config = dict(
    model='multi-label image tagger',
    dataset='procedural textures in two colours, tilted and lit',
    train_examples=97500,
    image_size=48,
    horizontal_flip=True,
    isotropic=True,
    activation='gelu',
    moe='top_k',
    shared_expert=False,
    residual_init='scaled_by_depth',
    beta1=0.9,
    steps=15300,
    batch_size=128,
    final_lr_fraction=0,
)
Rows from block 7 of a small multi-label image tagger, named by matrix and row number. Rows with one number within an expert belong to one neuron, the router's apart. Each number is 128 + 32 x the weight over its row's rms, rounded and kept within 0 to 255. All counts start at 0. Numbers have three digits each.
Before each expert's rows are labels from the 100 images, of 14976, where the router gives the expert most weight on average: "top examples" is what is common among them. Only what is clearly more common there than usual is listed. The data: procedural textures in two colours, tilted and lit.
# router: router (model.blocks.7.mlp.router.weight, 4x384), inputs 64-127
# up: expert up (model.blocks.7.mlp.up, 4x96x384), inputs 64-127
# down: expert down (model.blocks.7.mlp.down, 4x384x96, transposed), outputs 64-127

# expert 1
top examples: green; grey; ground colour: green; pattern colour: grey
router.1:109156152174138118080088085059142080163115123112121137145122114131088112137204058120139194166190125161132181164107140120125106180157155163133099139161115126210149110108082108125126099111205141
up.0:151136127176119134191145147160136165111072154148123167130124135168119106172068152142127116129100080145184130102182208148138217103123111050142164161187110144063122168151147133140144165088094136
down.0:125073124161159182128078107143093086114088129151161212165182150056186103117145132175161118134127125105164149162102123130155147121122128131157160136106116158162110188092103070061132143120101069
up.1:102136118195145105150091223143125149141147056150135126161120134146001100172053103054100116145153124124178135069143182143112142135149126145102143145082130126156132105139106139164117122142146119
down.1:116096157132108160129181179108124106156106080162124152154150102153099127154149151062140134105109152086101114093155097103150098168178125245133142138122088044092109104121095170135168184105127097
up.2:121134143124159190131162143113102127114097087160139164166193120146094148118108107161158100058135101149216131077129110123111148115111100192146104164135117141094129153097141173171100151129155158
down.2:097085068106138097149149153116145088091164105166093151156137133155171143160129126113071103151105148146088098108110145155152129105110084111101175145099151115137149107116075085204159160038193168
up.3:064097126121124110100110120182130114136112196144130156042150154138147128057135156093139124115149169119183115133185144111132131112108078119122035069101147103141130136136106101140115153124111100
down.3:119096061125122035140106114117119086064109095130091062152130131141191182049065080137125154147159157122158162122133136127106113046050110115131064147100169099094137138091108104123126139134125142
up.4:161153157158099094219153139124125122153137165147096139155117153109149141165068097166144165103116147138110118122178143119132197131143160042108146138155149132000110144121170184140124137118118109
down.4:115109099123172047107104102080106116104123127148106176127051145116230133076156088145097138094093172138127138192126172164066127093113082067135118110115114095180124161116100126114146164121131144
up.5:091128101058103124107085109244105116098128129146104114091171148034230107051136126142124128087118132127086115170114108137134103066118147194107101044086150131117131134094113138191157098171084098
down.5:105136107136143067170124103177126135119037171130137131109188141017174141075144160131127146127180070107112149184167117135120125051141134130165099107116113124103153088125151111042158165148141114
up.6:084112156055114125102143132213120125134148159186093106059163112039207144083103138125143122111140172126153112149102112116134114131148151158138045063041167131146140109139140146152151110138113114
down.6:114106083111127164192135139140114169147147149128153142102186131044162137098107153163139102134160028119137109118112066171130101074142162101135132104106175118106136144118147120070145129162141063
up.7:108081168158133136214095138171126136150143163197178101103155142072137120142097104108187067118151129128179050151103198104107172104103087113089096164144094155091071139116103138165118127196128110
down.7:144132074162119102146105109114097098138129120131094085167147115079121115142118088136144096128098115199174084121123105143128140154162134119126148180163147174150132102145105109126134113071109171
up.8:122118124129109176212102119150098105125161174182113153061162134113154126160072115175167071102112112084142121115144163098145195088172107128176093150146122188081173140177132153163156133206086136
down.8:138110071172147096127172144188077103120102151139119080126151114068112143073107097139117158102143105157181139177106033151136076113151152161133062166142180155108070133108083163095134093134098162
up.9:098131063094070178160105138145129145140118238125123138064147132131181129067147102121086075125108118108162103108084134132147134091098109063132121133042147101107086105186134135164135135134102152
down.9:151132130076104122103146155067170150093135124139108083169103123177190146141066096131149166140116180147088089067144177143090117067055044083130102138126141037155156098117133118191055104088141141

# expert 0
top examples: grey; red; pattern colour: grey; ground colour: red
router.0:169162133170126067197134123122154101113085120140085132134075101156176155170134175080103169112117142102110134060138136120111172089152129124136178145178081118037147108111117034060142146089232125
up.0:112161121121176094155071082105111173130121092118124168158129135105153141167168113126127094146054166139148142141141161175143120098125144134151122139138151168139168130151113090129144104152098160
down.0:128128152079117081168161084091140143154153128111096078160171039113129143139164151168100172143189172098103099087134128184157181082088124092189092116070127075159104134159190105122162172145197096
up.1:120093081123147113132181098067145128113123129126137177070139134121145180172106121131114103113201102120163085071092119140097119141083118164136164169178123136101155118118149145138138106094036169
down.1:131113069140152050060077151121131072145174161115116148141087116127182111068126113116094172141147190146087093057098203153112115084149078114148091144107156120202145140104117122141104123073115139
up.2:115114130160117118138108002181149147127116195151127117096148132158185172104196148188087103131163134120112099076153171134125136132145079160139109096178089091093144145132153077136101142130058134
down.2:129202078106116151092127071171118103145147131140103144104126122138144138143042166114110198089115180148158145078118167116122127162104161183122126072065152178124113082138147163142097093077124148
up.3:067105149143151128138019182233096115154135114152143118188140124072126105084055151090110105082186112136102125204096103173124104142184085150104111080053182117176101121154109115201119123205103108
down.3:128063140129138157113169168156152130085120114130131146137109125064110152150149122128213058122121107116123137152166166052145113111155072121155197137156083140118140135145117132104127161187153127
up.4:083116109127185091178099102166127114086115163145109172063167133163208163124117133116127080127225072152184110094128200116105116178168103162118165106158093104087178132126123069124139101127071131
down.4:133114122111154161123078066126138137161148118148110176102081155131176106126162125149077133134147189138199117079084175139098124107113091138104066118107140107127128135093122130148073092092108190
up.5:141118137169085136158127135070108147167186077149160103182135142115064176178062136123097145123078189151059083105113100149130172145141165115142116206184147158113133150131129162126156148148125236
down.5:109057137184115141087152112145086094141151143072104130116138152080127095137127171173139118115154126110141148177141125094175171098186106091115153122161146140073131105145076126111108115142163221
up.6:116107132166135106185104092172139147165143165109133130142110163171153110124163145162135138166103096162117130163127139133141157189171099116154141093118095101132115142188156108125143127155146151
down.6:149157091104149184148184126095143155094115131145110122130090114109152135106084084148172158103168118174102154136128147142089116096085161039131106116169167061153115093115179151130112130109140059
up.7:118138113061110118125148169100081157108141119133115154073128125128073095104094129125136138059091171061128106155141133126166093140178169115104121131098148176115128124129085148129150098103094092
down.7:124116156147074170144162144100147149183193139099178107083146112137070090174099166107131114138174125113145128053146119155134118129145139097159122134074147129154149101118209115139126120148131074
up.8:119123127108118161083139000079119137134155190115168126124190143144156142180136139200152090119066147164107145131143121122124137139144140159134099201114149147125134113145112145132150134119146161
down.8:143175099097082155132157091126094143146074127121178087163166140108106149147130168173094156104134121169166143092143145115208109221152162146127078149116155102155134094141128126070132180150116091
up.9:080113118143165161153102122060120134176123182098149113164131134179176140169217134134130124122107180106138164112139150125113097145128114166160132100101120112136096106144155095165102092095121187
down.9:104107169134110195113119183099095166055132151135097156181080123126106169217098117101207144153106176163101145101151155093085131064129132101107183151162051092094114120135130089152081154103126084

# expert 2
top examples: pink; purple; pattern colour: pink; ground colour: purple
router.2:100117123088115121126128227166136143125130169167133148098139139114077163079049163122131059108149112134174075105149138129125148071114115202116102137091130139112134110115097140150112097190054083
up.0:109109121129157144087152134040092107093105162099133106066141141138103136255151099104191123095146155132113110107117150138119105205134138135130128205185124126203163135068148158139149152156098107
down.0:074160055098182112166077105125122115124147124138061099114128133135089130094180171149126182130189171119184118133101166078193113124129098161135117101148104153095134114139063111149100134074100068
up.1:105110119097095100086116134144110119121096130129140095113146155130120141126070130178117155049148108131049140206136092138130114157120101109135157135172112111157099098134138100130076097081053137
down.1:134155184124120108108206157142125121120091091147119092151071118137114138156149120142157130140137134114065116151145137119105142135065138104137082132113085121046137153104181089187134134156144139
up.2:162103158068098132128185105134101163145144194097139115140135172178108108133138085200166097190078159149134128088102162108170149123150130081173164133129137169098127097191123103087156130101162101
down.2:150108086067110134167111098111108123152171155111197102080197092135144147112087123132099131156132088146075128078088070195068121083140140138131134115165220216078150158110095119093146116152136134
up.3:189149130043150111038167104126150165166124155164116125110112107130083112110151132147127177165121079174084175140152159155190062105134146135154170098147136091102130144084161165144132141071153124
down.3:143134183112087191129176192168147090149077119095145087099149114178128128194089119110161093143069077115083135145139101123133131153165157210144124158114097103077143143164144129099138171132124099
up.4:103164128099090199077137136161088073156110068197120120132126127099207127160128135099160170073104065128098137139057124111122146091131168174147119099133129105120131130142153135184129147097115101
down.4:099140189087166189176119101162119138139131078021145154087121134172142105138159103158148104145140056156078073096156139129101127159145199122095096059105154084184135170138171126129156121121122080
up.5:113138167166110136110136114123132149153181137103145106171132150155129174109122123179162141162113104117167151124107187142123174150148119148137116101167154150172138156141178126078145152144134149
down.5:127072117166190107126149078093136130107096127150073135141171099075195134043065141113139160105131117151202144105146072104135111103146112112133137110186129119109138102118080140122095123080155123
up.6:139158106106103212076172134110102149158112149158130116157116131103104113182100135153190118107075121168106112097084213163133181152141153134120096173106175163169127174135186146128113130131158109
down.6:139153111112216110094124067142105110096131158112063128113194156143198155139051104165141194120179161134124140155102159070200163111124124144150117115129103141066101118108086191097086140098132121
up.7:190140118136133165097064086163133149168132094121143076126129117063067131113152143105134149080138114181219109152098112151117097158131093095141123159093141163101152153147180146147132122118117107
down.7:136109071181179108104162143163172112091115120124147131123136129139104085156119139068143078130134152116159072080206140133179097081086090169101134151123089165146117152123145096128082110090120139
up.8:136122164159158135004112079162122137144115205160143142189167134096144156131137123062186126152127119108174118171160157140130142107143084132067153126058148120152162084148117124149102113090079064
down.8:149079150167096130160115124204153120120103150116186120147168165084141117159117102074147104123087119114089136191128109029096123173177135212123106134149103106079124107165079136102176217178148185
up.9:132158166173132156196151145145157156132097146126130125041135132137114111096133154137083042164125108106151117070129106098143129084142132160201082087073091162017089049129107143165098151143162140
down.9:160158067088161108141114134162114105136027130103151094189129134126135123139169164116172143122123066132097133134142093125147133141143139166137132104100116100102127111130119111121231137086140104

# expert 3
top examples: blue; black; yellow; ground colour: blue
router.3:124125125111104102141099075138144104130108144147125172140101099066170163164168107060124106117123042110150106180128117127120120131170082096119198154089105113121134111107127207141119073120158104
up.0:123131159138122182114102191164104123166138125165130140176142120129075134119085124159154107120085107099152192163143147166108112089134131141085156154106115136121174158124116147150167124112178095
down.0:118153175179096127150108127140147120191138098114098133099099117200076109165201175039110132136080126106108141141083088093120129185131115171122094127110129063167110158117114126193148179179123209
up.1:157174148212094090255132159120156135135165092151141100161111133113104148109050133163166143165090117156177104121121145138149223138126134072155150192196110138000119124156156151137131174131085166
down.1:151118147115121131170112114090133143118131133138149141141079137092095124156177143139136166157121203141133073150117207159123116096156123108156153114064012134202147155116135146066152202146159042
up.2:071063109078120112066109148155116083065131127107173127097109137119142187081121147121119151162146159193123107160075163129115118099127167171143091052095105151180132099121089117043147106144072095
down.2:144104128079120140119108136105145145124084138131119182125084128097131098077153142154173175149126102110096076124112114209118182052080104081133103141063102125104113132155135100080097122087094048
up.3:136096104125159159116180115079132145128064192146141076084160153197129111161143104091116088134131203108134071124092084125139110104079081141100125093179139120134135113104092112190089116129173161
down.3:157096106153155155103070096147142089155174105093080147139137127120192148185114093226160112158166208141169138116170179158124141097038078163119147127093137161143158110140133105154129147082134113
up.4:099133093081103148110086101146110135124115153112131096095088139135149156038110172149119149148102217131077082152126067119138066098099121170171084068141112150166113111162144109082113058140116144
down.4:109118141092166151149153167137159127125060073137124152110213101021148152076169080178126150151130101142132091137099128184143128107116112098074140185110148144093098143099089132078135174098116125
up.5:095120072095063138111116135124074134066121170128108123059108098139109160045123128128078097103109197153107096114056112143134086085124145122126086064114112118154145140129136110055131123107111168
down.5:128101129133100128151199099137126138152163098143139109115106122131123147129106144122119100134210091097153142171150085143171129122173165095120161124152125026113124134143190107081117118183108121
up.6:066100087123145135150116140077095112129071144095114065089121124193153131098183104117105108145147167150133102070057115124111114127166083141126146108137140159138128121138146076132144065101109176
down.6:110109178095138110167172138114120120139094136143126124173108144124141152151085069108180100123063155107094149155105116121093104078135110065103136121157055072085133130170110166146160234190134130
up.7:116109119129188152135169095058114114121111150060151093077128119171149135180142123122187089132153195119122068109116107129141105110098102176129148160198139119107150153124090133119137090081131119
down.7:135123131110149193104046091144103127158160119142069108122153103143172126146134068189079138157134208161210147093165186140140139094128109140110092138093136121179123145134100118099107165124151131
up.8:092124150134154118130169064118108116125144163051123114094137129170131136161182154172184123126191145115194113078116091118119109147148058189115067158181095178110147111150132116112161090122102162
down.8:116106106108097150131129121124073156179123150117106084128152147167106135138097070087103125130123113142130131085149113090100117160139132138123092152118140047098131092156150110161118189140131151
up.9:096123121081121113071123123109081149133168088095118112075137108127121151110099151134075180114092185139054045170107096101137062125096182177139095085136150105205125123126136093141107097133095121
down.9:078133147115148091117147103125089099103056106135130140167155144056169106088215121124138144115088088136122094139077139157119110070148140086123121149114101173119142115106117089104190168086115060